Weights of a small image autoencoder: trained on simulated stained blood smears.
Rows from block 0 of the decoder of a small image autoencoder, named by matrix and row number. Rows with one number belong to one channel. Each number is 500 + 25 x the weight over its row's rms, rounded and kept within 0 to 999. All counts start at 0. Numbers have three digits each.
After each channel's rows are labels from the 100 images, of 14848, where the channel reaches its highest value: "patch colour" is the nearest of a few named colours to the mean colour under the peak; "strongest on" is what is common among them. Only what is clearly more common there than usual is listed. The data: simulated stained blood smears. In brackets: how many of the 100.
# convs0: first 3x3 conv (decoder.mid.0.convs.0.weight, 128x128x3x3, each kernel summed), inputs 0-63
# convs1: second 3x3 conv (decoder.mid.0.convs.1.weight, 128x128x3x3, transposed, each kernel summed), outputs 0-63

convs0.122:465540481496507489478456488497433477477503470499493450469535505532511485524505505499511495501472505519507512485461504498475486489484519456490493493555484491508469486465538496504445502504487527
convs1.122:491521542513517496511484513549503490522474508457528517517500553487492531499486512483507475484499521478509529479530502486468493496482507493509520485439518482476497510498517494545449507528522519
patch colour: purple (29)
strongest on: dark grains (66)

convs0.37:545533512506497523515497502514541507545469484538493517525477547579516486498524472517488518511499513543488511509531487526478509498495491542480495497532514510548519545511565494514541517481543500
convs1.37:468471514543446466483557522443491495450496473533475492530504489454496486519470474496494490501498492486473500473484487482524504539491506455502510517523477513496491492472505527495465486494527504
patch colour: purple (58); brown (41)
strongest on: kidney-shaped nucleus (48); round nucleus (41)

convs0.17:527513528489523544475497492503526553514515453517479496461496471522492549492486499457547458527542473521475465509501472513476515518483488456480496528498459530481524492524452511514476488464516475
convs1.17:502480469495552475543521488518426487513505492476522506498510462490535488510516471498448497443499526491527512452501524485476494534480490502473493500502472533491535451498508511481504504527545494
patch colour: grey (44)
strongest on: dark grains (50)

convs0.104:495496496522466521510506488533479471496488462514501454444494471521484527520479482523460521517525474493522553479514481484483490496486517498510529457470509465496447510480533492494487510492516477
convs1.104:499532536541494485501498521467494512534483500458514490515494519530472506506485548544541488555523463514447474534454527523444489479489499534524476527524520501487510588502533509502461483507487488
patch colour: grey (82)
strongest on: dark grains (95)

convs0.43:499490523495506477514501482506500507510485524553518486472493484494511505479508500515492538496525508497512502524501519457520517525498513543519529523502530465500488551488509515517492513524510486
convs1.43:503496476499509544499501513484532518489499493510530482522480494479540496495489522493522499452461518496519522528477486564483500569490447484506505532462470533468521518474507524485463510462491448
patch colour: grey (82)
strongest on: band-shaped nucleus (65)

convs0.28:543478553476502514470506499549423542499502446470479506449456470515509487468509530451496498507481496481490486483501536531511479510483465503474502474495486516507482493477486524509452500515481506
convs1.28:485470516500494500578508510525476483493493548503524461519530493491471503476504480533517497470512508521548500470511452480494519469503507540458505474500494479521548496508525539501508498522539512
patch colour: pink (84)
strongest on: crowded (66); spiky cells (32)

convs0.67:522506506499469516494522481508503502515505470548502510520528457511527521483466515471478486520506502468542529572461496479460483500493492480499502526526499489471499487541460520487516526544526481
convs1.67:503472484472505499548499527459470494494454429483503496544516487502532506537447491494519512505503489543480467465449535553490472482523454515464524498520495470454517538495513495507514498555487501
patch colour: pink (83)
strongest on: dark grains (42); crescents (39)

convs0.55:484536533531450492503488488488495482487509526447501465479480509520486515496521496507517484514514499523515517453517484504529520569520535482501480540535504513514539505500503498490502483492530512
convs1.55:476491474492468534505539509483494510500546485496522496491533503514430455481502538520514537507486514454497502479525429503468491570500485544494487524491498451448482484500481508500457498481461520
patch colour: purple (68); grey (31)
strongest on: two lobes with orange grains (100)

convs0.49:476551493448509522473477512470466494485509455485487525530509530485494512536489553530510502502473513509461494514522490467525531480489487496472514498495547541533479523491504465549498494508456521
convs1.49:508539509515507526505516532499534514471535527464512464554507478491520513483463462479515531527469533515534498485473512504497540514543485502539483504460501503476481472503477543471533506498526465
patch colour: grey (38)
strongest on: band-shaped nucleus (47)

convs0.119:507508490505478512473540477464506527512514471490494523494474484560450537472456516487493448517493495518508470483512485522465472483489467507459467522489510493527501469535488484489524517510508435
convs1.119:490502502543510497513553502484440450470517515464500478473525448488462491511509472510512450516531481520469495509502535506499544474486512521465545487506476443498502485482558502479490491530532527
patch colour: pink (93)
strongest on: crowded (67)

convs0.62:460476493506513482517486521494507493527494488448521465495473476512494499493496486530535493501432492474486485481466473485492511518488518530485496502482493534482445497470526467460512519515486481
convs1.62:485462521503525478590488511500467500509563496455499468496504499505509505466481453497475485515524502519463490511474522511482516486502522514489515494516521495482468469498534478504538478544516532
patch colour: grey (47); purple (29)
strongest on: dark grains (75)

convs0.34:526509455528511503509503490532491536495514548460461521517494543495465509514503471525526497508482529500531508482513450520490442507505517529459491477494491480473480500524519507500478479455543538
convs1.34:492493501489478540532490503476463505466501562548534510515506497503488511399488476506490541480510474500473452503519528510488515479499493552508464500516505489489516479478493524490488474533537478
patch colour: grey (59)
strongest on: dark grains (81)

convs0.64:540482499515520484492452452520447506493479481483490543483538481469508512522496485488502509502544504548520497504482522517519524509548484513465495529508470488477500524517532522502488487478528536
convs1.64:504500529501473515476497537514512486498499487551501503534463532520493486500471535463511482476500449444492459489495532510491513491476471480500508508489463513545519460471479511461481505471479462
patch colour: grey (52)
strongest on: two lobes with orange grains (67)

convs0.97:436520499486507504490527510485449483470485421503521488518540492478493521512484498530512487502501478498503496500448508493497505555520494431474441509511499507514519506487506479451516514493492513
convs1.97:489484496462500560509486530489516539508507471498495509542518485504500501467495519515526511515471513477546480553506470492506513527499522551494537507492550486493490492489521482495507485517510556
patch colour: purple (80)
strongest on: dark grains (45); round nucleus (44)